A small multi-label image tagger, trained from scratch: 39800 steps, 147500 training examples.
Rows from block 5 of a small multi-label image tagger, named by matrix and row number. Rows with one number within an expert belong to one neuron, the router's apart. Each number is 200 + 30 x the weight over its row's rms, rounded and kept within 0 to 999. All counts start at 0.
After each expert's rows are labels from the 100 images, of 14976, where the router gives the expert most weight on average: "strongest on" is what is common among them. Only what is clearly more common there than usual is listed. The data: histories of elementary cellular automata, time running down.
# router: router (model.blocks.5.mlp.router.weight, 16x192, trained with AdamW), inputs 128-191
# up: expert up (model.blocks.5.mlp.up, 16x192x192), inputs 128-191
# down: expert down (model.blocks.5.mlp.down, 16x192x192, transposed), outputs 128-191

# expert 10
router.10,177,197,241,182,195,203,223,187,221,200,186,184,228,256,191,292,161,228,174,271,218,174,200,144,141,154,251,224,181,187,207,189,198,217,203,215,181,224,181,191,226,188,196,150,216,177,178,202,191,214,161,234,156,207,259,201,223,214,215,208,197,151,190,204
up.0,244,221,193,173,197,222,195,238,243,234,131,158,215,193,217,216,162,212,195,253,168,185,203,175,233,175,251,239,235,218,160,218,174,152,206,214,236,188,199,116,263,188,215,166,152,198,126,177,193,236,211,233,186,186,207,149,212,230,245,190,181,215,190,213
down.0,208,157,243,221,192,187,272,201,164,182,163,199,221,225,181,162,219,170,123,200,215,226,217,189,157,215,156,141,187,194,184,224,195,264,212,217,193,231,197,243,161,199,233,250,241,216,175,216,156,215,198,124,216,201,202,159,203,217,186,178,205,212,157,173
up.1,179,206,189,166,244,180,244,164,201,184,235,207,190,151,218,173,192,212,183,177,192,200,215,172,198,182,184,224,187,224,234,213,169,203,182,202,239,208,209,195,235,249,212,196,239,200,181,147,204,266,131,201,223,233,173,231,213,189,145,217,236,272,181,198
down.1,168,189,208,242,180,203,144,186,226,210,136,235,237,213,119,200,154,169,174,225,262,232,160,162,178,252,156,234,175,184,131,213,191,161,214,155,209,194,180,198,169,204,166,172,151,206,194,207,223,222,188,187,129,220,208,212,220,202,198,188,187,192,237,194
up.2,201,175,244,275,156,230,193,218,198,220,200,204,200,181,194,239,222,153,197,252,220,147,202,208,180,149,169,210,236,192,198,188,189,191,202,151,176,204,259,214,197,184,215,192,185,237,159,164,256,173,222,233,178,210,198,253,218,124,169,208,153,232,227,211
down.2,229,193,230,168,162,226,207,203,172,184,202,209,234,188,209,249,153,203,201,231,205,238,208,213,201,215,213,238,189,187,138,175,205,214,217,194,164,177,169,168,148,230,197,196,220,203,250,268,233,193,162,202,189,164,178,190,209,223,206,276,209,173,146,163
up.3,211,154,208,231,203,236,202,178,182,194,191,211,244,244,172,176,250,149,189,203,220,151,197,161,215,225,251,161,190,231,144,162,167,194,215,223,177,221,228,209,166,203,208,129,198,241,192,228,181,193,240,211,182,153,224,187,169,145,174,206,213,262,240,188
down.3,171,265,192,195,188,202,211,247,221,194,198,240,156,191,242,265,162,203,155,210,216,190,207,178,195,257,158,217,207,164,195,193,207,226,252,189,228,197,142,222,235,183,196,269,232,188,199,157,213,212,150,198,159,188,219,165,186,204,186,220,198,165,184,178
up.4,204,226,236,177,196,229,190,160,214,181,191,211,179,227,209,267,186,164,238,164,168,236,188,244,185,225,146,126,204,235,225,169,183,187,224,204,238,203,158,151,192,173,208,191,218,200,183,183,192,285,246,239,231,203,259,199,165,218,196,181,206,227,250,212
down.4,170,193,152,218,146,166,207,204,198,270,161,131,172,221,214,139,159,170,222,225,192,202,206,189,234,198,225,202,186,214,197,248,203,183,173,189,162,195,251,236,212,225,216,205,175,251,194,175,185,149,183,209,173,163,153,144,225,172,172,265,202,170,188,195
strongest on: large cells; 101 turns on

# expert 0
router.0,168,220,188,218,180,192,233,198,195,221,176,180,186,190,236,183,107,142,164,226,257,210,194,234,237,199,182,177,177,198,213,226,212,214,242,250,156,244,231,229,168,207,194,142,191,201,214,212,284,216,192,183,221,233,217,216,228,201,195,213,245,212,247,177
up.0,229,204,246,221,235,196,148,194,219,213,222,210,173,218,226,225,186,204,215,123,238,205,221,248,250,226,156,164,240,192,218,222,199,175,252,194,183,208,199,201,212,170,211,173,189,248,158,183,201,196,209,187,196,238,201,271,188,243,195,201,189,160,203,230
down.0,212,206,227,213,186,219,254,194,205,142,185,184,250,184,166,159,242,222,184,280,149,206,231,135,166,161,158,137,163,273,239,226,197,148,156,178,193,172,132,221,214,225,205,209,193,234,204,176,166,207,235,201,258,236,216,154,213,156,185,172,229,235,195,243
up.1,154,208,163,195,183,208,230,237,233,238,154,233,183,212,230,190,178,217,217,234,236,207,184,210,224,227,222,151,210,197,163,115,232,285,220,182,156,244,202,173,193,234,192,218,267,240,198,195,224,198,211,244,198,185,199,235,219,234,198,231,227,179,236,163
down.1,178,148,166,185,243,204,145,159,192,238,202,180,165,213,216,180,173,158,209,179,190,212,164,176,217,197,145,219,194,239,234,226,220,191,213,185,148,222,247,206,188,222,209,224,170,163,197,204,180,215,219,127,244,216,208,235,188,166,161,237,199,219,198,143
up.2,206,215,198,188,247,209,220,209,212,228,168,219,190,236,185,195,179,244,172,203,221,230,204,284,167,165,191,220,201,237,221,189,175,176,215,202,196,153,188,199,218,201,154,181,229,241,190,246,217,163,180,174,210,206,253,209,231,173,226,219,190,183,186,210
down.2,169,159,202,223,150,154,149,175,169,205,182,226,176,200,220,236,175,212,199,215,227,177,185,194,170,231,182,222,170,241,216,188,172,209,198,248,193,219,204,207,220,177,225,236,188,264,234,216,183,212,193,185,185,189,176,204,204,197,210,184,140,197,214,179
up.3,169,211,125,202,188,169,148,156,218,168,242,152,209,254,219,209,240,211,184,172,250,159,213,200,256,206,206,214,228,236,226,221,198,172,179,203,197,200,240,208,222,153,189,170,194,224,225,224,176,197,233,215,177,239,222,187,236,189,159,162,181,179,246,210
down.3,272,160,199,161,182,210,177,251,171,282,185,199,133,197,186,237,155,222,237,210,231,187,205,225,145,195,195,149,149,214,172,238,160,241,215,202,179,155,226,214,177,170,221,223,229,192,166,224,160,170,185,238,181,144,251,199,181,212,202,166,182,234,167,196
up.4,243,175,228,244,226,198,174,241,167,165,230,149,212,195,151,133,166,184,147,199,208,233,233,169,236,165,219,168,241,219,190,263,236,216,205,123,192,158,198,247,192,272,216,184,207,190,186,168,221,194,223,200,196,173,204,213,169,200,209,220,203,181,150,211
down.4,236,250,208,181,179,172,169,155,230,222,211,209,172,237,242,234,220,235,219,192,130,197,209,173,204,197,161,250,162,170,214,224,201,225,240,141,246,235,234,227,211,217,172,221,214,199,217,192,228,225,175,227,144,243,151,218,206,163,226,191,181,165,199,272
strongest on: large cells; 010 turns on

# expert 8
router.8,188,217,133,242,155,197,177,193,208,263,150,207,150,226,202,213,204,237,201,190,230,170,234,215,212,212,141,230,193,127,186,173,185,190,176,191,150,171,215,235,211,198,177,141,233,170,111,192,208,234,237,266,203,194,224,136,220,202,195,194,201,157,191,196
up.0,185,265,198,171,210,200,219,189,206,175,223,247,201,224,164,275,190,200,237,196,228,241,206,191,202,219,236,201,196,169,243,213,144,198,212,157,194,139,198,186,181,226,189,238,243,254,181,140,185,163,210,179,171,172,171,188,174,205,207,160,202,234,198,206
down.0,191,161,182,248,170,228,241,200,166,214,223,198,187,178,134,193,234,193,191,182,179,207,205,202,193,180,191,154,183,254,197,228,207,222,212,207,166,189,245,184,216,229,139,164,221,183,131,247,207,183,179,245,203,164,191,173,238,210,175,214,175,186,190,189
up.1,180,233,171,269,160,172,208,219,159,155,204,205,216,168,167,174,236,164,167,155,189,175,233,213,234,179,198,198,208,193,254,206,178,209,228,199,190,172,224,186,222,182,201,181,185,207,237,205,214,202,181,229,196,198,165,210,241,218,232,216,245,199,227,159
down.1,189,287,208,143,208,209,200,186,211,226,205,169,211,224,209,182,168,204,201,215,248,168,223,185,188,218,191,182,242,224,214,211,190,165,250,172,178,234,201,177,187,170,156,163,206,216,215,238,183,203,174,193,183,195,211,182,198,220,155,192,183,205,190,145
up.2,185,207,211,183,172,181,212,199,216,216,178,202,201,230,195,201,213,207,217,228,233,204,200,208,228,198,193,142,207,128,238,188,187,178,182,212,245,257,247,195,118,211,219,183,179,247,211,239,203,204,207,153,194,160,255,239,208,184,226,205,235,214,192,185
down.2,206,174,191,246,231,192,185,166,176,180,170,198,160,172,156,172,166,183,201,216,190,201,200,178,162,170,213,140,222,229,216,205,192,204,162,145,204,127,230,202,192,187,186,158,207,266,205,173,228,206,131,188,193,194,181,180,206,223,214,193,202,223,222,146
up.3,285,150,139,223,198,214,150,216,208,184,223,175,218,227,221,212,167,223,192,218,170,215,190,249,187,166,129,213,190,166,182,186,176,204,214,214,228,159,226,173,162,184,219,247,193,220,188,230,181,174,197,181,234,196,163,189,216,229,184,235,231,226,141,234
down.3,199,230,252,180,218,147,241,180,186,149,201,220,190,185,177,168,163,158,248,197,195,226,184,183,210,213,226,212,208,191,193,190,213,230,175,224,168,288,164,202,238,210,164,215,178,208,190,189,251,203,216,197,150,264,223,208,227,199,180,219,192,173,221,222
up.4,135,223,221,179,191,165,211,183,191,184,243,193,162,200,173,257,221,184,193,183,195,194,217,248,193,182,216,207,213,238,206,158,228,168,211,181,221,206,165,159,224,220,214,193,177,174,210,238,227,163,188,150,219,259,171,211,183,225,226,196,248,173,216,236
down.4,196,208,163,229,199,239,166,146,171,231,229,210,217,135,238,201,182,212,199,242,196,210,225,197,239,223,153,204,221,224,234,231,203,230,188,213,160,200,233,199,189,161,249,201,170,219,188,232,221,184,230,216,262,212,193,188,217,236,153,198,220,217,179,230
strongest on: 001 turns on

# expert 12
router.12,206,236,163,241,209,194,229,211,200,192,247,221,255,152,177,173,216,213,144,253,196,187,237,184,242,182,204,196,186,238,228,205,223,229,167,221,161,182,215,217,166,186,181,205,198,238,223,227,151,222,199,160,187,199,184,228,241,206,150,235,236,244,240,179
up.0,221,204,172,174,219,196,237,197,213,178,181,197,235,181,184,194,190,248,257,169,162,155,185,169,197,211,205,238,222,213,161,218,203,239,200,238,185,157,188,152,235,182,204,243,203,245,231,207,182,174,190,219,226,203,187,208,217,184,157,168,143,170,216,173
down.0,194,237,182,235,180,230,193,165,194,227,204,241,204,176,203,193,211,208,216,209,208,190,141,221,217,180,162,205,231,165,133,174,222,204,175,210,243,208,210,164,218,255,257,263,168,204,154,218,221,174,192,198,102,137,219,239,216,187,185,264,164,189,259,221
up.1,247,149,244,196,229,208,201,240,178,190,193,213,189,232,162,121,215,167,214,162,228,212,194,209,152,202,156,273,213,193,229,190,191,218,210,133,165,188,156,171,282,201,232,188,193,188,184,200,200,189,206,201,240,212,183,167,218,177,178,218,200,237,125,205
down.1,223,197,212,219,207,214,201,183,164,155,235,202,218,188,170,246,169,197,162,224,194,271,211,193,264,154,205,172,201,183,151,207,196,202,173,200,177,210,197,215,202,248,205,138,247,170,256,211,239,135,252,203,225,170,184,179,196,240,193,229,276,112,193,183
up.2,221,217,189,210,168,181,173,193,250,191,209,169,151,169,176,158,176,213,190,245,213,194,160,202,170,242,199,225,155,222,211,186,250,205,193,216,171,206,201,165,177,212,281,262,204,199,155,235,221,173,180,129,254,211,147,184,179,213,250,188,206,192,173,229
down.2,202,167,169,262,158,213,239,171,213,157,233,206,184,141,163,171,179,224,233,220,216,182,190,177,208,256,206,189,196,284,200,223,233,203,226,181,219,208,233,212,221,186,187,196,218,243,150,194,169,206,246,189,190,177,160,187,240,201,170,259,223,243,200,197
up.3,168,170,203,225,153,110,205,228,203,217,196,173,193,213,230,161,200,215,202,220,221,158,220,242,193,167,203,175,196,217,150,150,238,184,236,198,241,188,164,196,183,182,185,134,177,213,212,165,225,182,202,171,224,145,272,172,208,259,208,203,232,191,188,229
down.3,239,137,235,168,164,224,203,219,161,207,205,253,197,167,227,221,181,221,153,166,198,193,254,191,155,219,229,144,218,192,196,198,196,143,213,207,157,251,221,223,202,250,229,204,209,187,226,268,212,236,226,201,186,185,165,193,224,238,167,220,225,212,221,202
up.4,214,124,195,198,232,181,160,187,218,219,198,184,201,231,187,175,143,241,213,163,156,204,188,199,223,223,195,244,254,205,199,174,241,200,199,194,198,219,197,232,161,208,228,121,222,204,240,179,235,158,166,180,209,240,208,191,196,254,174,233,212,212,204,216
down.4,250,261,222,148,211,278,206,168,178,190,253,230,159,142,176,176,220,227,228,260,229,280,221,216,175,183,199,172,218,185,171,197,204,215,209,190,193,214,217,169,201,205,199,172,176,196,186,172,145,170,159,182,169,189,232,219,186,239,152,160,231,202,220,184
strongest on: 100 turns on; 001 turns on; 000 turns on

# expert 4
router.4,218,166,255,132,209,230,222,208,189,179,209,202,183,157,197,175,220,159,239,188,207,222,171,125,166,201,252,223,251,214,198,222,166,180,212,185,238,176,114,206,188,238,242,255,197,264,250,181,205,137,207,167,208,250,206,238,191,198,156,150,177,191,202,193
up.0,203,243,215,186,171,253,217,218,179,190,233,189,154,257,181,235,219,186,154,175,210,161,196,200,217,156,206,164,193,179,205,115,185,232,179,229,187,230,179,174,144,194,196,195,161,225,179,174,199,183,177,224,140,186,209,210,228,187,220,192,194,234,225,213
down.0,293,200,206,193,159,207,173,206,191,217,201,193,176,165,224,185,213,268,221,179,212,244,195,210,248,266,171,168,202,257,189,201,202,186,225,209,192,239,180,237,207,216,220,168,189,165,268,167,189,235,141,166,225,235,245,165,195,216,183,240,174,200,206,177
up.1,183,228,173,173,186,208,185,193,138,239,231,175,177,220,174,176,193,202,214,217,233,194,242,190,246,190,248,180,179,202,218,213,188,180,215,219,210,228,202,284,257,207,178,189,161,245,242,237,157,196,156,166,194,243,237,168,209,241,166,210,174,224,225,205
down.1,166,212,164,220,218,201,188,243,184,188,270,175,174,177,183,189,181,171,177,174,164,112,174,220,165,195,215,255,246,225,152,180,178,201,203,187,217,171,150,182,241,195,197,151,210,239,194,112,190,208,149,226,243,235,185,201,198,226,233,191,225,193,173,236
up.2,249,255,199,230,243,218,156,178,168,198,245,279,235,198,165,182,185,251,184,160,154,262,180,148,169,213,231,154,190,199,210,222,195,190,235,191,208,209,180,141,215,255,179,188,203,190,140,195,211,198,164,194,213,196,190,182,168,261,212,155,195,199,230,146
down.2,128,177,216,134,164,178,153,210,229,210,213,208,193,160,234,177,189,186,218,176,223,193,212,246,220,161,168,270,182,183,163,226,200,224,202,235,196,200,299,187,156,183,193,174,204,281,170,222,243,191,188,180,179,193,236,239,200,180,184,230,224,196,234,202
up.3,177,198,172,182,157,227,236,186,288,179,213,262,207,190,219,261,248,184,181,210,215,169,231,165,205,171,212,225,151,237,188,192,160,171,191,214,195,253,240,175,157,236,153,159,219,188,181,223,202,245,191,229,265,254,213,179,172,245,171,153,232,143,204,196
down.3,184,220,222,192,194,221,166,217,197,186,205,228,206,199,222,208,205,145,303,239,192,236,199,164,192,192,162,260,180,203,212,206,237,188,167,183,201,245,206,215,192,180,191,220,181,207,187,208,189,177,256,178,209,156,220,210,184,142,155,201,176,220,208,291
up.4,153,194,192,244,226,234,153,230,202,199,212,208,188,195,198,224,211,227,155,212,215,161,168,253,235,203,186,238,239,198,205,203,227,191,137,210,235,203,194,165,170,231,204,176,171,135,239,189,174,209,240,201,213,184,203,169,252,179,160,175,143,242,188,182
down.4,186,201,174,221,181,244,191,195,156,164,178,147,187,233,151,210,111,268,171,197,192,263,223,200,224,196,161,223,220,197,192,202,194,148,231,160,183,210,198,242,156,177,171,166,223,212,170,266,213,192,158,147,198,218,174,193,219,189,178,244,220,217,212,149
strongest on: 111 turns on; 110 turns on; 010 turns on; 101 turns on

# expert 11
router.11,189,205,184,172,180,180,221,240,255,173,233,214,145,197,214,148,236,211,242,166,240,192,221,192,185,224,218,190,194,184,167,192,228,178,174,217,227,118,204,234,195,219,273,195,185,201,170,235,172,237,252,204,237,191,179,193,159,232,148,254,156,179,237,236
up.0,201,137,192,199,236,171,235,211,214,213,202,194,204,239,204,245,183,198,228,175,185,196,179,193,213,214,219,202,157,144,186,143,222,186,166,255,205,186,233,174,234,190,219,186,178,174,239,221,163,233,175,166,242,202,221,201,213,253,226,207,209,165,236,166
down.0,179,196,205,219,227,237,242,199,204,239,191,198,200,173,227,273,205,252,207,164,193,208,160,151,171,215,190,237,208,237,181,164,215,186,186,196,214,178,174,179,261,197,165,181,181,209,161,166,205,221,216,221,211,236,214,186,203,185,250,200,208,205,191,231
up.1,210,232,246,186,188,207,216,186,246,206,244,180,237,171,188,228,247,226,213,260,164,183,229,247,158,201,223,150,212,175,207,259,175,188,200,249,222,206,237,176,177,206,226,169,166,155,141,172,141,175,205,172,179,176,194,175,205,199,140,175,193,266,211,186
down.1,216,242,179,186,199,200,187,226,152,175,200,204,239,258,200,229,184,159,201,208,192,188,176,163,205,220,193,238,235,260,202,225,204,214,195,230,148,224,160,163,201,202,221,192,185,151,190,125,267,150,202,235,213,229,203,194,201,180,176,204,244,219,202,221
up.2,188,164,235,170,232,215,254,226,219,177,266,234,172,196,186,242,216,230,166,274,220,209,193,213,176,175,202,172,166,255,180,243,187,206,175,190,172,207,244,151,167,210,204,228,250,194,218,184,183,161,186,231,180,140,238,216,211,259,166,190,257,262,210,245
down.2,196,191,198,211,211,204,236,181,233,187,166,176,233,210,212,209,193,199,228,187,187,221,225,206,211,257,218,196,191,203,138,263,207,218,150,209,170,152,187,236,219,180,240,193,147,202,158,189,217,184,246,199,200,226,111,171,201,191,148,207,229,137,156,198
up.3,196,240,160,218,170,192,208,222,242,202,233,196,192,230,173,223,225,143,195,160,163,211,210,259,133,192,196,210,228,177,200,252,176,229,216,215,202,231,212,191,220,173,226,154,211,191,234,229,234,154,147,204,195,210,223,151,165,187,208,152,157,206,243,165
down.3,197,226,213,191,207,188,245,197,187,184,196,201,214,235,175,225,164,192,153,250,259,183,159,121,257,192,155,190,188,165,233,192,227,174,210,230,218,204,214,234,203,246,193,249,216,260,238,197,220,182,186,212,184,176,175,193,204,202,160,266,218,219,228,204
up.4,172,209,220,212,219,192,221,179,150,217,223,171,241,201,189,143,173,215,186,233,135,250,212,209,214,201,176,189,185,199,175,194,140,230,218,198,186,200,235,199,163,237,209,239,229,183,211,234,182,212,203,220,195,209,217,202,178,204,199,166,186,215,215,152
down.4,223,138,196,208,218,156,246,196,210,196,133,213,216,199,207,206,227,237,146,171,218,185,206,190,158,198,175,146,169,146,223,213,212,181,173,233,242,223,268,193,214,226,198,154,211,164,165,265,193,218,181,179,206,190,208,167,160,210,181,135,247,206,180,152
strongest on: 100 turns on

# expert 14
router.14,200,174,194,184,252,204,186,242,180,248,201,255,190,251,195,296,238,220,212,164,171,162,222,204,175,236,136,187,234,239,170,169,202,182,223,192,179,194,219,163,209,156,191,202,245,208,258,199,196,169,162,233,191,180,180,237,204,225,221,162,227,152,161,175
up.0,207,155,164,227,203,256,207,178,203,235,247,179,216,194,168,180,272,177,228,236,205,220,243,214,237,205,174,187,215,240,154,207,177,136,167,187,174,235,165,209,177,143,195,199,177,234,219,148,195,195,233,222,238,206,212,186,198,125,186,187,244,203,184,203
down.0,205,203,244,217,152,165,190,217,174,200,195,248,177,178,221,150,168,164,202,245,172,163,196,169,194,191,194,215,242,217,211,218,204,243,206,193,180,141,198,245,215,203,190,207,201,229,149,244,220,243,176,196,196,130,183,193,182,204,170,213,199,198,181,194
up.1,153,193,201,196,185,167,176,190,278,185,161,221,197,193,195,148,244,212,174,185,213,235,193,210,228,198,210,233,211,169,231,172,209,201,204,190,236,257,165,202,181,209,139,193,210,173,241,276,240,129,237,194,196,216,205,199,235,171,186,200,189,213,164,166
down.1,228,245,258,215,209,194,164,202,228,239,169,224,226,181,239,214,163,146,191,160,196,212,228,237,221,197,188,200,225,229,167,153,214,130,174,164,230,215,144,233,148,248,170,97,178,161,202,210,193,191,221,184,190,182,209,246,207,142,204,202,170,145,222,197
up.2,189,238,227,209,208,205,159,217,173,193,198,230,213,239,165,228,172,224,211,196,201,149,183,163,223,198,169,172,172,186,174,152,166,238,226,180,244,275,220,218,170,208,234,266,220,236,179,173,222,248,203,276,207,239,221,233,209,267,226,199,208,188,146,209
down.2,209,192,171,183,185,142,202,189,250,234,199,200,173,205,247,177,195,203,183,230,212,233,241,218,173,160,208,164,156,191,261,221,232,234,187,194,192,156,221,189,177,191,210,204,233,217,161,191,190,165,203,211,204,197,154,155,214,195,180,185,239,194,157,277
up.3,210,163,209,172,250,205,237,221,170,193,178,196,235,183,177,207,229,171,199,259,208,215,151,172,216,214,168,176,154,153,188,199,238,208,203,161,198,242,217,132,183,176,202,179,230,159,186,190,206,196,174,210,205,242,183,172,156,168,201,175,216,179,212,209
down.3,219,250,230,224,239,213,216,222,178,187,180,230,190,206,164,246,166,191,157,233,229,183,212,189,209,230,217,195,262,163,223,217,217,186,201,195,192,132,196,249,212,197,185,208,140,215,221,184,162,204,181,186,228,135,190,191,221,214,186,193,171,191,199,177
up.4,191,133,241,238,227,172,180,196,212,206,175,198,237,231,234,262,155,204,201,179,190,218,225,197,187,152,208,183,222,203,196,229,158,209,233,266,192,190,185,187,188,217,200,178,160,185,193,217,158,201,200,212,204,227,225,219,229,201,194,160,125,220,154,219
down.4,213,177,182,185,200,154,217,182,210,219,236,238,155,156,196,195,224,204,211,130,161,178,207,184,219,253,216,183,152,195,137,154,223,209,206,167,169,233,235,239,197,192,198,231,210,219,190,211,210,241,178,173,192,254,234,176,170,230,193,210,238,152,249,192
strongest on: 111 turns on; 011 turns on; large cells; 101 turns on

# expert 13
router.13,215,224,194,210,179,232,234,129,218,185,201,218,199,179,146,214,241,230,159,195,243,197,182,247,229,202,217,240,188,146,176,223,202,173,165,175,206,197,167,238,247,243,232,135,206,170,130,193,209,216,228,209,229,261,281,164,161,203,244,184,138,206,201,258
up.0,234,215,196,195,194,240,193,179,194,233,194,163,227,211,223,209,224,169,200,227,231,226,211,225,126,167,242,180,201,174,214,211,221,218,163,180,221,175,173,131,203,210,137,191,131,157,253,193,191,162,212,209,176,186,180,188,216,211,256,229,250,230,199,193
down.0,195,192,199,205,205,201,207,208,181,200,197,188,260,148,206,177,227,204,198,174,191,240,172,208,224,208,205,224,228,215,160,249,205,204,192,129,202,189,187,208,162,197,203,231,216,172,138,228,230,239,196,236,217,218,195,156,224,196,195,209,204,209,154,188
up.1,189,200,162,217,225,178,228,214,186,216,209,164,188,225,237,190,205,182,190,225,203,212,183,183,261,174,195,207,225,162,204,227,184,129,223,219,174,210,182,185,154,201,222,217,179,231,156,178,178,215,234,193,176,129,206,192,222,247,178,205,195,188,176,168
down.1,181,153,249,253,155,196,236,189,208,218,225,183,244,227,242,137,197,211,212,208,131,232,183,194,218,172,183,194,198,180,149,193,217,251,242,208,210,207,225,209,226,224,210,176,204,164,134,198,264,231,188,241,193,111,174,202,162,223,241,234,255,234,201,216
up.2,171,225,256,157,181,244,235,218,213,193,192,193,177,234,165,205,154,239,216,241,245,220,189,161,171,212,155,152,229,132,255,181,209,196,211,215,231,165,176,235,226,231,233,226,152,233,156,243,153,228,197,232,223,205,189,163,220,252,203,196,245,212,205,177
down.2,174,249,211,214,221,200,159,187,193,224,206,212,258,199,227,214,221,194,236,172,211,167,256,225,226,200,198,194,162,241,195,220,234,171,201,205,127,197,178,155,186,212,214,163,220,225,213,149,236,183,257,221,199,211,184,233,170,125,175,191,159,157,189,206
up.3,203,176,167,212,216,191,209,205,185,183,233,200,187,220,174,122,237,210,235,202,210,205,212,177,207,189,215,227,230,254,214,215,154,185,225,185,223,252,216,217,201,217,206,244,221,195,230,212,169,202,211,248,219,187,203,190,152,215,199,172,180,212,143,182
down.3,188,224,217,164,172,202,263,216,217,143,172,266,197,202,167,148,214,186,191,173,212,216,190,209,137,231,230,249,171,201,245,176,182,161,141,281,193,174,161,185,217,170,198,260,168,209,234,175,193,234,219,134,230,190,186,170,163,249,214,167,148,187,212,160
up.4,150,202,188,188,215,171,248,186,158,252,175,167,209,221,155,238,106,243,165,209,161,215,220,177,262,211,194,227,215,204,198,227,189,187,221,210,161,224,230,198,226,207,226,243,189,160,179,205,201,283,201,169,243,224,130,239,168,196,230,216,241,147,196,208
down.4,195,239,223,243,189,257,203,222,230,210,188,145,229,194,226,189,193,135,254,179,191,224,205,186,148,226,151,215,221,179,189,193,262,166,204,216,205,204,196,176,231,185,184,177,196,253,247,179,153,246,198,213,211,172,231,180,232,191,197,236,199,160,234,229
strongest on: 100 turns on; rule: rule 152